From a checkpoint of a small multi-label image tagger.
Model: 7.63M parameters, arch wide_resnet, norm batchnorm, activation elu, depths [2, 4, 2], widths [96, 192, 384].
Training: soap at rate 0.0034, 16700 steps, batches of 128.
Data: 295000 training examples, 7.2 epochs.
Rows from block 2 of a small multi-label image tagger, named by matrix and row number. Rows with one number belong to one channel. Each number is 500 + 50 x the weight over its row's rms, rounded and kept within 0 to 999. All counts start at 0. Numbers have three digits each.
After each channel's rows are labels from the 100 images, of 14976, where the channel reaches its highest value: "top examples" is what is common among them; "place" is the part of the image that holds the peak. Only what is clearly more common there than usual is listed. The data: histories of elementary cellular automata, time running down.
# convs0: first 3x3 conv, stride 2 (model.blocks.2.convs.0.weight, 192x96x3x3, each kernel summed), inputs 0-95
# convs1: second 3x3 conv (model.blocks.2.convs.1.weight, 192x192x3x3, transposed, each kernel summed), outputs 0-191

convs0.174:517605443506444495447520607422449470460526517519497517518498541533601495473488451518539545535506511485570477525545568493430500485483503440550427558519504440561446546507483404505487586532465580537436427527495490445504368371586495520453434485514423477467558488463491528453560468527500623460
convs1.174:535475474477484500601504464437496545508432449537505652554444541554449445502560549581466424456594536537511577536411545484548514599511432550523490579501516541487481556452544530435499511487446438452491446594549432525547548591428508550529542564425500545464417422471526527516533524540548442459438496495460435523474514387534504487457451511469564571537554477457544506516467509508496535506413553492526422465505466426514567400497523465474527589453519471410447542587592427423519442496472500486474558498404461455481461374505469589469429504519447395516498533521469534478486510558463466439
top examples: 000 turns on; large cells; 011 turns on; 111 turns on
place: top right; top centre

convs0.175:539501523568522525444481473597483465518572437553375491528475564519472582495482523531542533496462519561586514472494562515492475495482487504412459460462577509575459512455449409496442476423478525574628499476481494563474464439498538505556518420517572574460426535563476413597472512502505628508
convs1.175:516454519541443475484500369504482467413434508451486543574478532424455637561497527544541505519536564517468442582453607524583524420495509421394459517474546487411596481527596495418518456511592539511458499426571518440487442518548492497441538462506481521519495456429388516457514438497489510440499554436582461558455557485475469381588500462482546508541500446379519508487425422446453510501462604539503534420536458574534487503511571459473507524541566505495439483416393476566470512520504482481481526558481547550498556416482501492455504414473539486473519505496536463530568450479415567540
top examples: 010 turns on; 100 turns on; 001 turns on; large cells
place: top centre; top right

convs0.0:506518430497445545472403591499453444515515449487435499430453470511507500531495515424528495504511499444304499436502412521555543470488499536531602446549514512505495487524500618514532494521575525503508510502517502439435545489418485498486535503505349553468549549502527496579516368538559538492
convs1.0:565486452566507610493521552500412526413423564507518441439496475439454424402524499488549456512579475497467581530463530478514463554560535485472511504599423462454463474465490508443454581459524499458462541561516467574478523553556524525434595440472491568450561541497502544536387499534530586561467456544443449519600525590497493531548506449453480574486563407523489500560525500485500505464503512537482472411455469523501417474478431518574499459527584560464439473608445366458458554503538384482511502471403512490470504465480462524450521538435554410474583550472532426547438381503492550485
top examples: 111 turns on; 100 turns on; 011 turns on
place: top right; top centre

convs0.67:506526505461471548461419560514478400450486533489492552511545431542472600553538467398477431475467413522529488500536473480571435453521521554469518497529501488467534493494551557431475533648507560463553505532575414499462458389548431513544470463388460536440540511488480552499491595585473535417
convs1.67:515480516506526506461486533477526517434499536496486537396465522496473577459493548388502544568532488540509559482417484539594516477555475472581588546500477560509525524425396503548486479517419377517662529497430598532484454453498490489519534513555496470553458453481544534549577511596523513485428514477515476468533506460541419551513491580382485515473452508537515530428459494575506427509463509515539547427419402444518494384457468482525433494459526392535469514493438547517524462437477559454493598475534507486567560491437521584514511440523559532586534426493443408412431443503379501490
top examples: 011 turns on; 111 turns on; large cells
place: top left; top right

convs0.136:475528508450453482543431512514456462399573455470501449547501561454434482507601462498513440495434500558557490589511511414423512524585466480500509514561487604483563611549592455540565539545545563468442451468486494508427511426501485577499581479477446455449524490525451566596509577462451512430
convs1.136:471454457438534557432535566494465508464456453546480560492417525469433476494496621554458539555560577510412488486550501398513539441512506463618444514507544415587477566516493472418430480530501449483506498594461621431481543455530430482483445483479492469511524482550533439576547494558436466406465562462462438551556541525573524506431437439525554465468451490467442517559504482584506593500464474461534492370489566489450550545455482473513485479437467554472608587564434438527530530418501489563548487417429572470489410553549470572546462521488524518590496421486468537497412512517482475535
top examples: 101 turns on; large cells
place: top centre; top right

convs0.150:514467373520514330541510479655451443518455438555469450553498532526537422546480513469600460503453505482549472434514468536490446505500582506455381479487491516494515496493477462474478503451561487488528533474439480519534459497562548454518411526554454553529462402477500507559463539512395441442
convs1.150:475428520540502461492465530446413399577451483489483400482514470452522510463460463558504455464530504472450485566502515461487458480470533450518510427497463511463489597533542511394458543440556574596509447506385508503577493404624456448396493473546519518502535561512554589531525521536507528595512522501433460504470515513488488598578407502442521515469613504551506428445484579498533563633565469544433490542437534541461521504603543475458427492370482603459442527564568469469510529431540562545536537491462423461546540520519450520517430478459569467507497470538480475566577543488556551500
top examples: 010 turns on; 100 turns on; large cells
place: top centre; top right

convs0.57:452477568496500384454404400509453472415548410410525449470424502536482509528519412558473510523487428524547472407552536452473623516480523456406473539544600556457497489406504431596506452439485447457433507486508551509536446497485483498465460559516557473502445526522496486473466432543515454471
convs1.57:539463478497436482511536487428508479533496465509474455532499402428467565477520475543547537498459546615447484399444556381491501570467488521452579551541555536549409537518516459497428538455466485463469557606491533413472514502543385489540468447459486519557554473517499582416509499554503483544522569515494481466458589518542555444481533513493556443524531437456466529539585498409411537455465500420544457479422451570527463494500414470544531503469370515462457460648443412508524512548487448425415547528548511417480610595453467474467498500482461444480527465546465597535424510480461558532
top examples: 001 turns on
place: top centre; top right

convs0.52:505434513544520488494512433454512572552476494417501512506558520454576509501425484547546481567499470516579512527425439580437509536519497472469472474503534571422444532409562462478551609522454503505489522551443453476512373450575603516520562465428472488491608492446471510497565628446424542524
convs1.52:505443608576419509463469520555561547470463477564535545450562536526496475546547494581508442433536524519460474447462605488465454534511470518397564566521429490504503444498513552533448396564469452429554499503572573569493600533489450504507497536573555546484532519372455503594518526502527482604488387458458417480462431537529586533584458452468560506524493461531468459478493517515564491559510532514479567512458472510484570469489437514477563541464531450594551530493520459530498437517512411500485570468498580413516488461546471438648510571533482393454473531532453595554513491403422536498
top examples: 111 turns on; large cells
place: top left; top centre

convs0.32:501516417530466457520490564457546450489514507489464474588374502498444594542476650484410568576459475507496415518439475517485500520422515463495523561501447391522541481449522488507454494566448525483477514538468517468456550549543512556552465528526369407425525471479481529401501554555422481499
convs1.32:520489492462491562437518432642508468497500522510516443527491463541484503523535538551446460526447574525433539401490557445582513526451432447402488443441547539438476522602548528531502522552480551508450469468518522513444482540519458589507461611519493431531491566488569467440553462599499470585537486417545434450515491573452519455441542530463527485345518546520440529525447595544505459495578462498523506473468448391410593405462463574539451448546449511435562429510467479418457557472567469502493578532559514548513524534491462484462467489541444497538424469474496520586499431514369446532
top examples: large cells
place: top centre; top left

convs0.43:514473469523492414504432496523558509544483471408480507548543467473494556503480501523487493583454460425492434459445509529568496435506477573437507379449446521469503500403541452514563482509550541525501512443570460466510463514496508437456510505509501633502496378478573591534446419673462457522
convs1.43:472486512488480475511544497533470493503483476631548547617474492375447560478468549570408480464506503445504517464494542521473453499530587500503536506512442515444562448476503496497497587489514469560521486327552504496601504464497541559494562512464508462534485455480521477457518471573483526569521529567558510507577479454567465613479448485424568389452528394487502514451437430492477537421423507472399538426503457421533630489402485469500562522548478543509470522543483515611547374542487439462373505415512498535503484460518548539565435557476543542471571509487438511439503496511467441533
top examples: 000 turns on; 111 turns on; 100 turns on; large cells
place: top centre; top right

convs0.159:543538500600506493532497531471539537545472461467473531670529469457543448462484482473522463439551610457507526546449540566418567456442481437483426518470553515555503516453453560490558452487527461613521480633502495527490450432452561464569488549377539523502504483472539431470539483457511566452
convs1.159:470455542541461490412480493595464511394451527456425546521561561507491515465547512556457498430455467516494407488451539585509463521542432397497370499402468526541443417617509527558533440405540464587447489533568465456565522616563498500470465442529514503507526536433402526519504477627557436422500522517531495541515561561525352476539503523558602559562538476485473470520510462411569481547429544472564473556488542542468481565435430434463519612479553497509566563469487489506439448466490536518510565504479505555531542517525536551497547421508528459497482532495451510512508486433540566490
top examples: large cells
place: top centre; top right

convs0.21:495579555530514513490528664447539456530461504493362506468541412524465474512468531497533500512429445509485491541510527508463525406412464559531554520532511497520515423530482435549502596492474498490483343475628516475576583499518479501468472454522468460509589430508571565455543493487546467481
convs1.21:500565471474494413564492482561549425610468559514550596510527422478450544563488409628426600522454495543469540429438552516503401516558530434550567486480539506533554521457518500534472417468493492456514428544461502452556494477569522448549526594422511497486594452534553510418401475482522467549486603491526546480538513438546417516556444476526443554554531507489484507522470498536467587468550447534482457483528457510453477426486503538493522531539487504497474525426448545511556608474441576490549520583373440504461517692518471477488473530438456477556494491408510568528541514545465528528
top examples: 100 turns on; 111 turns on; 000 turns on
place: top centre; top left

convs0.38:495571570493491442484489539408494597481498502508478545461615487503472579447466516529530518479462515568538532505505464610465556495475544576526546462476450496489452525480490451534537468462480444517573553504554416606361433492451475478479544522561431624450538454436433522528372519543515501489
convs1.38:435502522481492491551505467465440473530517509550456454479580493507479418430369452548494509478519547480425582572483465442422523418513483542530522485465481563489471477517539387507534576472553501516434418459473501500478586485545512571499471530470509558440493447602569367476459472432424472525450458474496491527436553496506440445567497455517520548459432577535520447617508512502462478473543522499656438499484540544512500662509436532508575596538518469569549487565551591476472404466526469421550443436445440465525604535517545554519461557458472446498520543546501513567572549472518500531
top examples: 110 turns on; large cells
place: top left; top right

convs0.124:496526537519507530481544484503453506502508522492620432436498487592530589442459533537443542581454563534473534479516476529498362427559533528472534474541460406454461598489477555443505497440516575485481562544572453438465470452474442419495436473455484440531395433474504485472578490401516589521
convs1.124:517566461446519629505378560431463535501495486480523453407447426552543494541492526502493486606447478485507479497516586479522454472534520588455525579528576407524486549463536659428402528453430510443498483516483479565483484511586478478495499587520498463502447486538566426528466522420464573605381442569513513500528477496504541500513406513448479509492516474485479446472604459533515378523507472536443470473523601575550535504532521520500422482367440425427484473492488505452410574551534540490464518513462487511521517568522489633499477467483506505540530435478543438521475480468531592456
top examples: 101 turns on; 010 turns on; large cells; 111 turns on
place: top centre; top right

convs0.9:392528518478467539536575553587516520605432482493495420539483451530499519515508437585477459589501629487546493533491489506558518487563559448440557413514433474514498454371494461568528502444538474584471506565508448577473501559495498521470446514393487428484409491465503439544546513458493426508
convs1.9:500401487475408487438525537421542587499557515553391464426574495505514499508577499573563460522560471537587517504596476571480451537473547548510502453472418455447419604501424392519514480520427489550458613508467483444504501503430519457478497543579542470476487509515550593410520494469464464497500478533415496513491469581472574518429508386513525436493475429524487461531563424513568434524487513449593481525525513503382508536471541455500585555540497408455497521501468474538483485605424459564506475533498453374468501535499523478600417463489529527567466485537476556472475471521629479544
top examples: large cells
place: top centre; top right

convs0.37:460574480425471455561592500479468492484456484600501530454499475489520529460463507486426420517573523376540475483520588495528571555463560422532436477488464483526538601494483543517459477508593466494468572520481516502503475489636438537493507510548406555596591383538405498476523477542476497502
convs1.37:480467491520539526613521501391530454478559479489476628582497576515421386500536560499454487492507477454547593308566529437577477490575512511539452557484483493465542535453441464569538534569531478544467450467516551546587543407494465496513500450493498547521529443513343480523556553569516500542429485536476487485528595542524536481502485480485578505404479529549491549540484533480499479569514447344517518529524527426538546491515509451495545467520515545516481565591467535521578520457475531570466439477457528480465404474530438545487537482523466438381472555583461441456477553527448476503
top examples: 000 turns on; 111 turns on; large cells; 011 turns on
place: top centre; top right

convs0.61:447514576443478483526515499501574436530479505540512465513590554527428488405472469580492574477491430420489483578504545486542534435482436501448539536531473554424571526506513458576517474411418462442427521542495500578527439480523466478491453481484531471540515541468549474368332441530517500419
convs1.61:465488535448481407517485521461516497471423506412511528464500541459489520522544505543527505374413560513496522506492538511491416521495405535547503495450523557525422539506535516538514498540492391530413478452552504526442471361480586535520493548341521505512486513429415501445506465478561403445562552426493510468483451455518453573489465461529475449462498423450574454508487502495529407508591450546479563583414530618488527518433490550429424430456473533510510519464532485541491352486550496575589451551469445468504571520435461475451428525457476405499573583580509551509530512566504498467
top examples: 111 turns on; large cells
place: top centre; top right

convs0.53:471520447460498578445495431491547507419538509508507573493584585524485465491466553494429574419468470495499485434491477523609440622445476459598500512531492436531462510496452456559476513525440498480611503487470523566421467410595477456586452485582455465461570552494560499590462488508546497558
convs1.53:478491540547536518474560418477473514473549462525495453467455546512575562415573499487524388454589572513519452499449661495506426538510475430419451471504456616484535438546433492529512558396540458511556501549510490558493441505517411481503621464459509510503511553487518520441522522512463460577493474554481533480459444501408528538440537498477509470504457526486526518548363477445488414495501372480524437585529529478424523497514476415518488546557636316483542535441527427544452458474428482461457429475511462540520514491505550511562431506508484484555571473515516478594517467508463493440
top examples: 110 turns on; 101 turns on
place: top right; top centre

convs0.140:526526502569493599373467474508485511516535587540481579421521441532563510502393553458517397502507459530524536557519528439547478518525520512514544417473530450506523517466372439434476558512558463519553487464458503546499435417543432509403574544549535587533589474502518489526574562521428481525
convs1.140:549475510532468492601510544480450448494615548462528576471623500518473494428494488433476528418575432476548500460439506429478551582493505486514529484503518504522479524496476454502504588496516507515447413538472493549579505448481534534420541513406548579632428417541457600493523508566570497530556614382516474482456603487439467591419441540514517538464504529474439493564407505454412486611450543499557478435559438498532508484562471480519555540506535478543515517487529636530511558519464475500459549426493507599471491446516427491525456561418532507466526502449538489509565579555467578463
top examples: 110 turns on; 111 turns on
place: top centre; top left

convs0.153:503537476507539599546467477539479443625459462509439430490509369553501494524472494479513492506458536510487434417534533490512497480495423521529481413475475481507489404430553519461476559519537490511575476502539480440519464402516509640483366507513539460394474544436585499546554390514534508515
convs1.153:447407475502487536531588510461411480465526510522501440516545531507537464574555484480426408520522488505482529519459520467380474474546421440500489517540511498524539523578501495460513409570528544449513480525536420475382518438508523538518467489565493475393564522440536465477476423490461483376455487526490532446580496473547524556490571472504555498488592470568514524474575461495539442494420500509519516506492503492515493412431564547532487432477544491476473502560659450557471455524533459549547535439491564536471451519531504385435399440498513443516424546645400448446524516355570430535
top examples: 001 turns on
place: top right; top left

convs0.36:541497420432489551432506510498624396536511515520486531441518603523514493479484498515491580554563470491530452521522485459540514547498482453477543483502560486513449491527445456481448476606505590560555540456579427563490463431566459545535459458359507595430564441534556590545427520533538508511
convs1.36:493517490519453571595538481507412518467455502532535483462478436437450512500465459509497459484530448469553515401582511437412481558518604473582447622569466562463580495388487505480530537507557456415496513561421509523550484501522435514549518632578375502510479448370595512436475526587465475522498546436509519513448522598504518554460510536453427563523478493428459487460488502533481610513403454543470477391385462458513540446489559444507513484502471406448426484500527468603519566538453483394485376511461530502488545437510502468523464516480522484488463524509467488517486457513504455503
top examples: 000 turns on; 101 turns on; large cells; 111 turns on
place: top left; top right

convs0.115:486520488460485459530457515512450409449456509466593443509522545497540424547485596381544493537536552466465425615406465493513560580534434444467524510515443490558560454546509521392474579466522531432473467494438481488495507504529500533444504570509358509405597493485580511489523441466526486481
convs1.115:450452473491566532429543487553508492571565534541422442487542535496501444457485475540472526523513530493474560484469467430483495514441477464474526542519506577527550542638496550452544437431469539481316519430484454433476549560582547437533541509384470528391567590472472588537460552475465464503574472498492593521578540534515508437526571584575432504521521536536575530578454442518490460571497477380483500492577526442508440547495485493597513532449431508500568439492502520561500484549522523477518500549556468545491573580433533452529494562482444544480427494488543438519494453641568547542
top examples: 110 turns on; 011 turns on
place: top centre; top right

convs0.104:501509468539563466456537569521450529605471490419456491481563529533472440510542493572504618467460515523461555387481552419579539472485492494509532479423445576526489505475478442593461498579482525540584428445436541520604505538459514464484497538505477536481423516451574499567523491477509547660
convs1.104:423441470508614559550517437538534421473529490523465506467530473471581535489445524512480492506574453517504506591502464478591439478379536495484495532545464481565528402509520375574463532510562468459532507411497444374553560540414469470492559485454498541505633489540615535449526570523520515448401547552463479531518505492495392472517527485475445486484514524440526551533501510441541579418421520510509487507504483555504482438513578534491512451571498507504431389513388446430525498499467465480529441659514467443475546536505533516446516486431438477544502572406502580447479438498498465584
top examples: 100 turns on; large cells; 001 turns on; sparse start
place: top right; top centre

convs0.113:437524427471530439460500573483432452488521460549512515569549519545431451458441518476469441435496515497517489407481558548569477565546472435575575571534536516476579496546470546428487496462400532504480517561469577566547535346583546478484411445511491400513516577437477486505473533444537546512
convs1.113:559466527491582415508500446531539599541546519535477478443585536480482446511512566535495491461417447541491525480497572496451564473553429482546499496451475418489532449424490537444460489488441494533521461431525522540465496496406527560622537487429508581479567580476474524480486424424528477523469462487462491606502459469434409507530539425481512492435526522624471528523525551477582480503622479419471678433493577510523487404503437581539516503505626490535508519483444461471581472504508386566467502405555468546430538512524532405532466465504539578477426482538550506505529498429537520524
top examples: 100 turns on; 111 turns on; large cells; 000 turns on
place: top centre; top right

convs0.154:495543499506518393583455523544545490513513547466529483559493549378357489465448522461444447509517461513504573482527457481511473542440519411459458524512536500598416501551543549447481457516418501542507520436511500548442425427496568437386442409526478540576562452464600452518474524542505509511
convs1.154:513502505510492551428530512511488567458492482404503442470584537498427439550477490586412509568452530505505539515446498465549551463529471508441499468470541516560486553514465431467502398441451473620499535554411489503465380462581508426446474539574561525542442490459565555512557352448468517534444427517514490413515445483543531467487560483465402529550520499466530454515553509522578514524488343499531565481471426631547452524541433593530454522494481499488537571552442493399517570399474527437542536494550475467504558507436500575502543496561502525503459500384482472462484467474582414495
top examples: 100 turns on; 001 turns on; 111 turns on
place: top left; top right

convs0.157:496521520461510458599492501485453499523440457597358453536521507516471466557507427509538516502476507523520565350499460482546464516546441523473524459566556519471467488513533406572477584548435508521455498555547414621481501469528513537479505400485581515467458410503480515449432466424545434422
convs1.157:475429520537509550550487454381475482555451422447471478539499482545564541522494421506439467503528361449483478544515502536433451514414503419573509415471453524525497531457456444526485484501514438527465478439472390449495549507459468502436380470479462538494523500530473471429434434451489396423469424507450602584475516422508544451466496442466603490501393506476455480463513427573476492461496516439517528555569570493527500492508572446535492621538496495554400557460555514552548575512518481526439500462478426492549519511495441364439532534555478427432571439566520549386520446501486499531
top examples: large cells; dense start
place: top centre; top right

convs0.44:541479496443503474520477530493522499471515492534558497488479489490585440421357524454427535324481547443530482467522357626575475496490493491457540491499502493474491503552555532480472502437481546466520533616510579380500476489572512398577436534550547505475486515463493469525469531478510486462
convs1.44:487525521451493436515471489508492544443604506477433512595543569455424538497569437445501382522553492562571417451535532451464555506451467496442556545497465523574533506448441486559489448438415537542458528436440496520582492530549463544422517437501533517531516484511428546447437481423490454556573451591491557530518524571516472463460498466535498475510498422505466577568479488401548424416541482466541529496577559526526520436566364417530546529448496408534476498476487481420460516467434468504603492572484511491545458575417483463480479438544493438558578435518515412632477543454517457414
top examples: 011 turns on; 100 turns on
place: top right; top centre

convs0.172:481459496486429593488515477489494525483458478537498522402605485592461536482502453548502411537609458475561459481505434470476496458431460457516460580461559452634460468490559473532444443399532552515407531512555433525424508422467483602475481420557517509478515507557447476556522532574527554501
convs1.172:442544515435567553513445567496501476563397433549470533470503508444492519442517499535465468414404443480484642528529452440401598497539529558445478539607486447567483454526413487550425532432531509353504489458522571554521572480453495516556514482362439530465455470426515473474500544486530510467546462511581459434509481520506447497536523497497418523532472485536542466450496545447463519474509483496512545405461448489544514524442520413515490572437489523471455491574503418496449538565486608521502580519486408588481546544489500485424501577502522411403404472474508508484584560487475611533
top examples: 011 turns on
place: top right; top centre

convs0.133:479408601545467495444478574485495568474533482530487537486528460547554605528708493453504516491551483474393544517539482463473456442537491462403550493493543436519510497432514561472503432501455514564559459547521506486483613505434504524512466510560409498490629521432507517509523541514513456498
convs1.133:521531499488569495395472576433485469445434546486499544537544459483530478535499532490499581499510452472486501463512536586574518483523513542440505469523502474586506457463532386527473515639528539509496575511481434541408539533566540452510461477513475361465448486506483457464416443494518551578468486506528517468535448622537429492520535604577399496581552540492563455483445491505585492523452574553431512544485560565445466473494516602585473548475513513532460321505451513461541518437494467485502564547479470499530587531484592553443606541590553490523564591577483453545467493530492533497
top examples: 100 turns on
place: top right; top centre

convs0.147:461583561468553548504430418613489431508534515464540429495481471519562449531365453461501562416500467488525581533507452428511439403480505475563541456519454488400510524491504539528467488457512517446462465558498529503501455509555580436506436512459446584540555559571501481546503638575490514534
convs1.147:519624477538545509515524525533557563498452475497422570466527540453445509464562517584492436525515555518440423361531533545466450530470417461450498497558433491582340429576557549475449471504494524487463521377526528528522546584476496483488432470499547500488469545555508556531504524491580501528512477497459432543587514573510434471386519528461469538563521501480382490547448579496468517511488538415487489506514529468467523430500510460541435453507531363529480501466515488477501513419469516494526437465394510495562530622517497366562514479509501478492598450554484452443489537483360529541
top examples: 111 turns on
place: top left; top centre

convs0.101:499451446533489477466553539525501520567486546524410418637422567498536528516470421573555524483474507481490426419575544437578486488538514442510447469550524429518577450508578459379461472531523515409402564488500545514515489464540430549552494482564524441472595484497468516498500452423449484568
convs1.101:539495496494489468529437518469399465546531488506507489437549509494453475420530477596456496486472434406466565556457496451566536541470515471513529435495402503504518485460550440538485500545476427448492591540467421533488481472506514588452451530533522498426478497498535489443503540455584477531473497509516470520513481574412468554599520599488457430476479413484536593544515524522443508454526413522616513558489515496511489456539415607573464519620521440595492415506489479495529448403538463457476562406561550577601548500478488453471528461476435511478463339394595474472427518561484585487
top examples: 001 turns on; 100 turns on; 111 turns on; large cells
place: top right; top left

convs0.39:524388480488469501470481480524522493651430506463402577548480465528493492415459556455592602454466476549509544517535499485501544506599425485536516460556471530520532560495471541457531552549634613506488515510445412408541520450549458566507448468465548578486490479461544488530470454459524471464
convs1.39:462559599426458438510564496456526446469556414564417453474493533511558394479481553462533505542510517439510501512456518554504428489491510455460470615425531510454525589397481493518556576482472545437466484502606401401506453491554442557550532576550504509516536470472563458522494538495579471502502499508504518577530580499518476401418459492525460530486502399546507640498455494412484471356424438531505461578608527507524491555553444497411488556533591514426478544464557520549445450479482481532588600604503487522481498489501555549468433484464427522548496544490490439494452516529511479526
top examples: 101 turns on
place: top centre

convs0.108:453468566486489474569561590502488500411531566405482415490575543640563550529465487550491526463546530477546455476520451537469503471443601586498522480415478564579486481529514436491497358521517515522520441520503466426418546536572443534500522440539472447508541566430560473484573523521474484507
convs1.108:535538499358536521431497491466473446490582437529492427572494506394486549594422478489485445522500468559425487528475459400499542519554581548504419393541462510577494521504482544515511434439453500463471558517482488485466521508580527491432446459487469559476471538485528557464534528473472504487511498507476491496579462479525541519449504536514610566542552516498432470360596474478443390521481487553412510421441512464472492405492445483408496437604471468555509471491388443451583556553409486460449507533448496482609474423426482489544506449419496413485464522624474573509483512515547512469
top examples: 011 turns on
place: top right; top centre

convs0.83:514532506421485556524521505504509411492484400527512469568535465555492457447410482459516400577526528611434493510453515468416601594441476582501465534479497608494524471505471461501597542521556467495521506408483513461460457510476398467471563479527470430427432516426520557526411506456459496434
convs1.83:444445493487479482596436514526576491591527400511567474566535509574497505504424456612511542511498504452448585410445525508453460488468435442450481559484475605574583461524442543458535513427547452515511516514490498488485606542505565538546515549465530563537440528542513413654516501471537545486513548466551488455492526434474474455522423531428530438499515486525517529528509516484509479531435395361453461527534496401464581536582441446434531477471578536532518487498518446484411546449578559424430437549508489516488466533515526465425511558425508506545547524463475489458419392443434408522
top examples: 110 turns on; large cells
place: top left; top centre

convs0.184:509497486460462483493527544541534555418518545520522549482524573511449533534562565486535484420490517522475568516515447467544512499561545504480531553484482532554576575565454481623517289518510490464541442459501584462521552505411479549499593537554420505494499478478432566561523612441542485522
convs1.184:470488599475470593450480534477510476550429444466539457360541478476556466552570464547476424501524478471524483506516446554463477521488568442514416529461477500453427479478509445561522495651472469575492383502544454502451510506414451513507417432535440484525502469500512379488487464475402498459436484535511578543549508482492520527503470404533539487494464444497499412518569418530494510574489474609423561591422607565485504496472499524505499422521527496602431497515578427550517592502496400499458498518547520443475553500528451404499471544567557454502553511554572546450483494406539419454
top examples: large cells
place: top centre; top left

convs0.45:530503474446532467374440454554561469517500508509573556539511433531422529536448410533466456501509529456489495520541496525513477537444496477486512550610497529504498564465418534481413484506515610467450508500546535540432480518490496497550414631568519589423407495441426570425441500526596547500
convs1.45:544479537521469443482549500439438483531498497451457431505478510486512520471547507519514438529451553495611532526546471465431505445529467454481590460449548463484447554451599432505500492421595562475487504527475428461485439462518392435511480529474536396450482505528453432427453536532495479471507501404490499530458488465494460549424479486537525553494606478560511519588501542487484501436499551489467473621602548449461471523539519540482570467523436538480364496489575510563445595532419585454597498408479546510644436438469518593496537461491492485461525544389599432557511550539472607494
top examples: 111 turns on
place: top centre

convs0.63:408523479577487443485435522479458517488575517507469470479429514607527530473519507470675541497533480430577537498585611524493447510434512545490569537472531484563505515495421518463513501484460433461491368524556553378412589503476486465475468528491493496514523591437515475556478522500553531506
convs1.63:508456381473510562528527506530477460445523497490506509526465488429504552506466466562454555540515455514435507454469578511549474464540484446552434481441536513532502472565484368489420431572649531537446537508534502428573568525445493517412419481537484392493534529472453427490530413457517500451539436502476530546492521481526481527579594458568476571527439416462406560586423503438420441526556482512533475555504562512388490541441560542529455492465476503544456394556372555448480481424490614527525549493505599458497524464442448565473536492537429530485402485531517476505536490519457543560
top examples: 100 turns on; 001 turns on; 101 turns on; 011 turns on
place: top centre; top left